config.toml
dataset = "simulated grey scan slices of phantoms with and without marks"
crop_scale_min = 0.8
momentum = 0.95
nesterov = true
Rows from block 12, named by matrix and row number. Rows with one number belong to one channel. Each number is 500 + 25 x the weight over its row's rms, rounded and kept within 0 to 999. All counts start at 0. Numbers have three digits each. After the name is the row's rms in percent of the matrix's.
# convs0: first 3x3 conv (model.blocks.12.convs.0.weight, 192x192x3x3), inputs 114-119, a 3x3 kernel for each
# convs1: second 3x3 conv (model.blocks.12.convs.1.weight, 192x192x3x3, transposed), outputs 114-119, a 3x3 kernel for each
convs0.27 098:478487501492503514500504470581494515458470474476461449515483477519496488475506521494536488563471461526477510506455494459490454463550462548455507487499528452488503
convs1.27 085:499503501497501514499497513490560522500536477493514484505504507502502501496504504464488454489544493492594479479542482508544469505501466494495499507503505513512502
convs0.28 107:468445499513514494519523503489496505536468500536496510479499479514494494530511499511519456477516464551554511517451518505460478533503470560462477537468491503482514
convs1.28 083:501500495502505506501507505482507489510508460535466456502498497504500498505506501547485459502497451542493480527519507503466442519494486508505498520505494519508501
convs0.29 079:498509519476499468476538506480494483508510516490499508496496481479484495483513523486540478476513502496507499521500525519480538516494500453488476455500535456490540
convs1.29 103:496486492504497503504504512484506529472508485496510467497497499501500499501502502463452485454426471464450494500436481465414448462484451501502504503510506498505505
convs0.30 099:496494502493505504511527533577560494509537475526534446496490486519505520512533517487477488498463473513506515502499484491480501488508505507477514506496511502505503
convs1.30 097:487497504490500500495493493526509558498467471487434446504497506498499510508509506446433493436456528421461508507488495502491476500491457502509503500508497500507498
convs0.31 090:456491510482501495535519499461532479467548481476516491502505501518510536493490498552457470499452472529519529516507498519493469509526458515508462510495520522439539
convs1.31 098:493508499482515501490510511479504462481487476517484445496505502499508500507498497447528492424494449456495451480562516456530441475543427491503502499506501507512502
convs0.32 097:500484452478521486503542532482536528480466510468479495506521480497481464525492484507516488496505542505474485467461479494467498511457461484458482541462466508515509
convs1.32 102:510521513496501502482495487497493499531547490489583527496493487511515496500498495574534562540580551565565579510529484477554498450520518506509503508504498508500497
convs0.33 117:475492519515502529508473518492503504462490478495486463502476481451449467510529530513492526458489525467476485458507491479521511478516519531464467475470470519525526
convs1.33 112:506513493507511505504508509508505474510505442510530463487489495497496507503507509481501484487514492465458463453458484490512505480503496496495493495502503500494499
convs0.34 103:461471484492470520505480487497515531493503516510498464481467479506511490463482497480471458511508500506501472482525523513486483512501482508484510481528513506484502
convs1.34 097:495491504505510516499512503480501528493496493512482486502504504498494498505508492506509478547541502521588547529567596534523543477510488510493493502498499503504512
convs0.35 097:504534511484530498494525521529508483522494446481505455489480457478480464546521460490489499535505478516519527540537479567517468520509499524509475541532540521561464
convs1.35 096:503506489498491488485496501518542460504529477507464472499493499506497493505495505558508537542523542538516517467547440447541476451549478493490498500496498505503496
convs0.36 097:488520516454483503461469503473495538480521527452513527523499483523478497503470465540498496565497531592468492527501455518535413517541451573523507552456489521465479
convs1.36 101:496502506495513500494518501517503491552497464539529499507498503497490496501494502407545502396568493447610477454533507407539509406576511488499505490503505490498500
convs0.37 081:462482503497525531480502497460476471455535468491484474474477467512506485498497476561501501493495476463520498515516539486483478477482500499491522526514504558536497
convs1.37 102:509511513512504501519513502521546500525478492526471457497500499493504504506511499461511484442517484491507442478484453481494465478530487503499504496494483496497492
convs0.38 088:559503455530509483476505521543490502511484480484493486459504506500511521491491528527502470475521526516480516467511539481524519471465540480460539471459527530495480
convs1.38 082:512519509504508504501496494543520487491474508490543516492501495494498489501490481545515516532553528517537540522547444476497434472508438503498496504496500508498503
convs0.39 108:498478480534489512525484505483488513523490517485536510499472463501507494489475505507501482520494482452491518498509508485505489493491519502472505443474533458519541
convs1.39 091:512512500501497499514522517509503503472471512443433426522504509500493506497505505484545523522572527527532535449523488470484452482496479499505510497500505497503497
convs0.40 102:522535534499508521495482513559558531480501494452465452507499477490484483491511507454501482501500473507526501476493491494490522532541495494490473517516487493516518
convs1.40 094:494493491494493496508497497531546575535513568538499544512499496497496506484492506473423447427439495487485501520511518506479505480469482497496509507504510499503503
convs0.41 104:546509466544480446544497472529468499534459506529485509496488483506493489511501482489492492487490477500532472497498485505492453510499476466470471485518471503491548
convs1.41 091:499492499487488498486491502506503514505474522508465534501502505499505514493506506450461459477508463483492437477472503494469494519443487502495506504494510504500515
convs0.42 086:496510499486519511512501492496477505505504512511538522506493500494487490518510493505496522557444477510463531501546567489551502502503490489479502471481480497544502
convs1.42 097:503509513496503514496503503488504515544477448485487482489496503499495503508495488595497515574507469550509492495454464487433440482449437504511501504503499493499499
convs0.43 101:470509496450524508504498515543485499547490481469480491510485505500506502492477509455493477524553504526462522492498478450494509458510513527508516549498485537517467
convs1.43 089:512502504512502499504500506523529484501509518527513533504507517499511507494512504540514532495467500505516510534520514554517448537478468494504488499509499498493502
convs0.44 097:513534539489525501514514489531457490527524481500527462488503494484502492477487500500524498501467479488502494529467509531494520538485518501433542497469526448476530
convs1.44 100:508505509502500512502495513459481491487471513504492504501490494499491502506501506494461441483460521463458489538516480537484447514480475501487499497492501503500506
convs0.45 113:463494534463469495512500488472484525493480470463455458480514508483505494476489491486508530485460509505489499484489512503472504502499492480469495522486511505544552
convs1.45 115:516493494511503491512488492519504500516509480513496501490502502498507499499501506487540489501624547453525520475489403469509442431506453517492492513502504502502496
convs0.46 097:526516503486511470499519492484534537467502540522518522474490482502490490503468482500489491493485458526489479500491509506459464491442471514497496524517488544532489
convs1.46 101:498481499492502493498504506499486483535521492475472465508504502502490497489500502507524472526523495514520479500499519483486510469485532494503508500503495504505482
convs0.47 104:545547517527521492508488512483478506535472448498508547502495517510522522494491535516474496500489536496508540491508471508533453523498473503468475500486506496479436
convs1.47 103:501511506502501512502513501502492488472500524477525543501506494497498507508502503472507501459521471472443494497543531491535518468538485508493497510492499501491499
convs0.48 106:529502475490489478464478499473477493468500544493487529484513484487511490480514472509511487532511515492474495495521515511530496524468440494534478489508485483514529
convs1.48 087:519523512516506506487503487480504465502488544518505498501490489488499498499509509545529459518533469543455441508516539461474517475516539500502502503504505496510516
convs0.49 094:450492519486484473506500471474480487490493483542549524484486520494488489499525504526494509489478497520508485500506556495482488488511497490483454473467500461435466
convs1.49 086:516496516511511506514513509472506526467478459461528478501504502495496496496492490514495519563482530640544511467463508533488501496483537501502507495492495498508497
convs0.50 089:513489518534501497497486483525453433548508531483549485501517501487487502470495485488508500498486494457483536453490522482536497474520479481511547485415520524488459
convs1.50 077:487498506488486519479492498547455493519487524508530482513514507501517500493508493479487452503469443460489499512457438519471510541443505516512511504504505508502507
convs0.51 101:498530475515486477502473517503457504474462512525451527524531483498498488489507502485505532483540491512502482483461504515484488493501496499518462493512501538500511
convs1.51 110:496504507501487496490491488495490489465550488484528487517508497495494503495504504543539480533545481565483493530511548511545584534604539493487493502507493489491487
convs0.52 093:506521517509506489506484465457503490517510467524498462527501514471458515472477495517504494504512500511479476529499486497503490506525480498472546489470511471503461
convs1.52 075:488489481509497504506485499453530563407519551499519484502493497508504502514502499460476478446523495467492461438505417443518435488527442506504507511496505504493501
convs0.53 085:560567546515481490482509506481518495543553482513512478516514497481501463472507494468475513514516532497457513506539479492517514526534546491504467519496513471513527
convs1.53 079:480483490490489480513492487501518468511524508501513482498496509511513501491492493532467502459447478470515494482544531425496457427458446487499484505509501500500507
convs0.54 098:518484510514488492503501510494505507557536532491478508502494504518503500526506506493510525493498485492506451536487492490494479500466479486503511486494494521500530
convs1.54 099:508504490501493493493482489423422415456459488466503556503511509490495494496495495464448487469443479456463509529518516527498480534508504499497494501496496503506508
convs0.55 097:518507522532484515532461505490529507455458482522503472501512480502503452496508469501477459507456496513454489511447481506489551511493496504546509506489473522520502
convs1.55 104:522506502507501495502500486429472523461493505492554550499500508498505504497496499503515527503534530495550526514536445488559454470528465512508505500496501503493496
convs0.56 092:504501520491497508507478515504497491486514504481472492511483489544516505506494502500543489506507438433482510468530520480522501473526519455500492502449481540594527
convs1.56 090:494490492487493500483493503567548515568532485452484428502510498496509496510514513560535500550525529543507557471473482462460452492522469488487494506507511500499507
convs0.57 099:525504516509511542502492503479469453474514491450526547483517496507501507513507511522493500514534537508527502486496484506475493480501499481477476473496462496505456
convs1.57 096:496498508487497497499505507498540562563513561552537527494503514499503499502497498431423451424478507477491502478504546500470465477476471511503508508504500494497499
convs0.58 116:512513520505505532494503516544464475567501470608525483499501495477478487462473509520475455500471500501482524534497467525505470532512489466466499507537496491475525
convs1.58 104:502491498497490498506496505536541522514524532417508507498503484513502488506509503532526498501520482520509464544499508544494497512505534495497495499497491509500489
convs0.59 101:448494468478532501466492464558544534576533482589530499476498496495500524489475500476464464472454494476482516496470487504488477514472485474481505466455515494502459
convs1.59 125:504498496497499500498511499435522509429495504456505514503502499507508505500502497457485485464456453505484496467471488460469485447470517503503504498496501496498498
convs0.60 097:500493481505499499508531513495500520519533516519525489478478496477484494473461490496498464489486470491505484468508495468516512470523480502471477468469488486469510
convs1.60 103:508499506504493496505510506455498464446504460475533461496496497504500499488493503486484419481460421491483470508471575490488579465461534500491499490488503483487499
convs0.61 106:510477476484496471508538491484478460494525489473565514487510463476497490491512509521489513508487503488489473520516515512532524511503512492471512523507533506484514
convs1.61 119:514505500514507501510509501566514507500506518525493515502503497503505493496503493467581509458612502491570496495567450491559446489519482498508506504507505500506503
convs0.62 108:531535475486514475480481495502529503488484476501478497481482497495475487484488492525508501542480501500478506468505528469522529494518485562514461540516493441504528
convs1.62 097:509498502518497502514491519503477500551535503488507511501498500497489492495498493515581549482500507479511491523476495473494461481500475493491504500502498491506495
convs0.63 110:493523496539502505516463492527484463527502486499492485488500501484479496465486504517519519532492494476493491468482527531491525510488527479514504466500526470496488
convs1.63 093:501507511515507501513508512476496510459486485468489464498501497494500500509508506473518533500506524514543528517505479526488456547478503486499496497508497502505497
convs0.64 095:482511508494533498496538484511551545536481491525444504500495508499512501490492480497466473553506501511532507518469473475509512476515491485492497505478490546502507
convs1.64 081:509484502494483490511520514519585556509555557482573489504500503497497499486486490486497516486479552504484506506495470479463467470497541513506505493494497495490493
convs0.65 127:492490495486484473490477464508530545498512524527540539499493487511504511508505482476504470484469481500510478520465495521466512510496501471524531473524534473545504
convs1.65 111:501500497504504506500505510465495450470474446464460473507512499493495494511503501502535514506565547553569528477530506476524491504534533497497492503510502497506499
convs0.66 099:523499464495525503469520498482505489502493441458502472478508489499510491511517494495495503505531519483524489505481443529467492525489494529530483549547482502529468
convs1.66 095:497513509501513510494502508480522483483483443446505472502498503507501505499504506537498481499448491501444500507519482468513484471525466490496490510517507510519514
convs0.67 094:527508496504515496479521514527530514502555522498545528505490491485506519500530529505463467480478458467463452502506517509461506481478507447466514487505471482492455
convs1.67 122:491489492482488492495490491467490475459512504471468482496498499504503501503501493510458454487460472520532498505526500496483449496482462500498499497498504487491497
convs0.68 101:483506459452476479497477522516527475481510543458490468510468496516482509515496487542530508521468513454512478467525492465548480444541483530445514508466478535494503
convs1.68 096:506509492509522508503510497513466508564462502538512432505499488506492487510501500509565557470558571485558554471520517451546527464557516491496492496492495489485502
convs0.69 087:507548471493511478511441476476481469504483523479488506529506491509480492487473489488461524490452499524498522517492537501534543500536524490459493537518460530501555
convs1.69 085:501512520494490499496494496465444437495554493501558548500500494499505496494485484564537482554540514529506478522494456510501496497509448487498506504502494510507494
convs0.70 110:472501473459486463476492457504516501485486519435470490505506542494466486494485500527479501474490509481499445531485494518465493522500503444486491511495443527462435
convs1.70 113:485499494489483498502504501477510525453493486479509537493494494499501501503501505470493491490511479467463491454450501460430477463446475497499498501510499498502500
convs0.71 097:501509510519491521512519481463504523482481452487507469478483474502503502482485496521487513477474525481518501533528495512534469518524519520512501494510508503501455
convs1.71 094:495506514491503500484499496561512534513478522497512505501501503511506508501503506522561502513578561521587498478578520480582493448600501500500498495500496501496496
convs0.72 082:467492459537509486480491486526497503467505508518464479486511497491510495489498490513502571448476495475510500577502528519514472491484476461485518524465518491499515
convs1.72 084:502515502500499492508513502472480487517548529531516532491486492489493494494478484491564470491550518549568560507442394476487404455491446491496494492493480491499498
convs0.73 095:454472458504497471537510470540510424489468489518477491501531473489534471503501474514531476507524533524487482536507500527502509504477502481526476475522506482531482
convs1.73 102:519510508499496499505504502503524517514520528500523539488496500491501505493505509505492480481497501475506493469505390440529405492560455497495493500499495502498498
convs0.74 099:489490506511502499505511514523497483536468487554447482480514546482476494483482493504510522492543541484524495532521489521537493521538499452538514472514484445513466
convs1.74 078:520501505503496513498504503522542503530525498524510502497503504501506505495506505490506480499494519472507477497515451493474449502481481496491503501500507497496503
convs0.75 094:505531516486478515505498490467483498465517476481522482506485476510510501509512489510483512485496507489501514466507530485512483498486474527545507516552544506529474
convs1.75 095:497498494497494486494500483528531519530491478547454435508503509507490494500492502520586521509548537551527505481535475467516438499574506505510508492493498501510495
convs0.76 087:526538505509498515471492482510507488449482568533493467517506498486492493494497506467494510476490509544469487465494512441533517482516472486497467525490488457438531
convs1.76 087:518495504512503511499492496454510561481433476471521482514499496505501496502496489538526497535525509577545505532452502560438444471442479498498501502505507505506500
convs0.77 097:477475493500473505492494523529518451530514457495493521523520499487453468502515499503463466543472496512465533513477474497514497481476469508541544485515529520526514
convs1.77 090:496512519495494499494500489476452454507484498523505497504493501503500499497490498516516463477519437497514447603559514562526500564540487493504496488499495489491493
convs0.78 098:520489507505495475499494484523497470510504495452509510496490485479484499487484497524503457536500430549437494514531486522511539527507514539542432594459464570449457
convs1.78 114:499488498498489499495486505491533483492522459494494469489490497495500506505510498546538495490533480486508511417470504416472481445480465496492490511503498505503502
convs0.79 092:487507490470476488501477498429498513467471557505498568517479488511463459523512499479453469498529508533514529518522459518479454507442460488502495498503543478473488
convs1.79 090:494496501505501493507491501516530501487499482451480474500490498504494500496496501485511532482483540515509565508483532465447515454478502507503505498505502497504502
convs0.80 106:473496478497516462497503516547487497501473506462485517499490488488478490511492480518517462540494469501444528513480479509505499525523474536518499536449505486503514
convs1.80 093:494519494497495498501499488512483534539437524519488493506509494506495502510511506517537555531544558530498536545464456519479500556515498485501500503501489499503484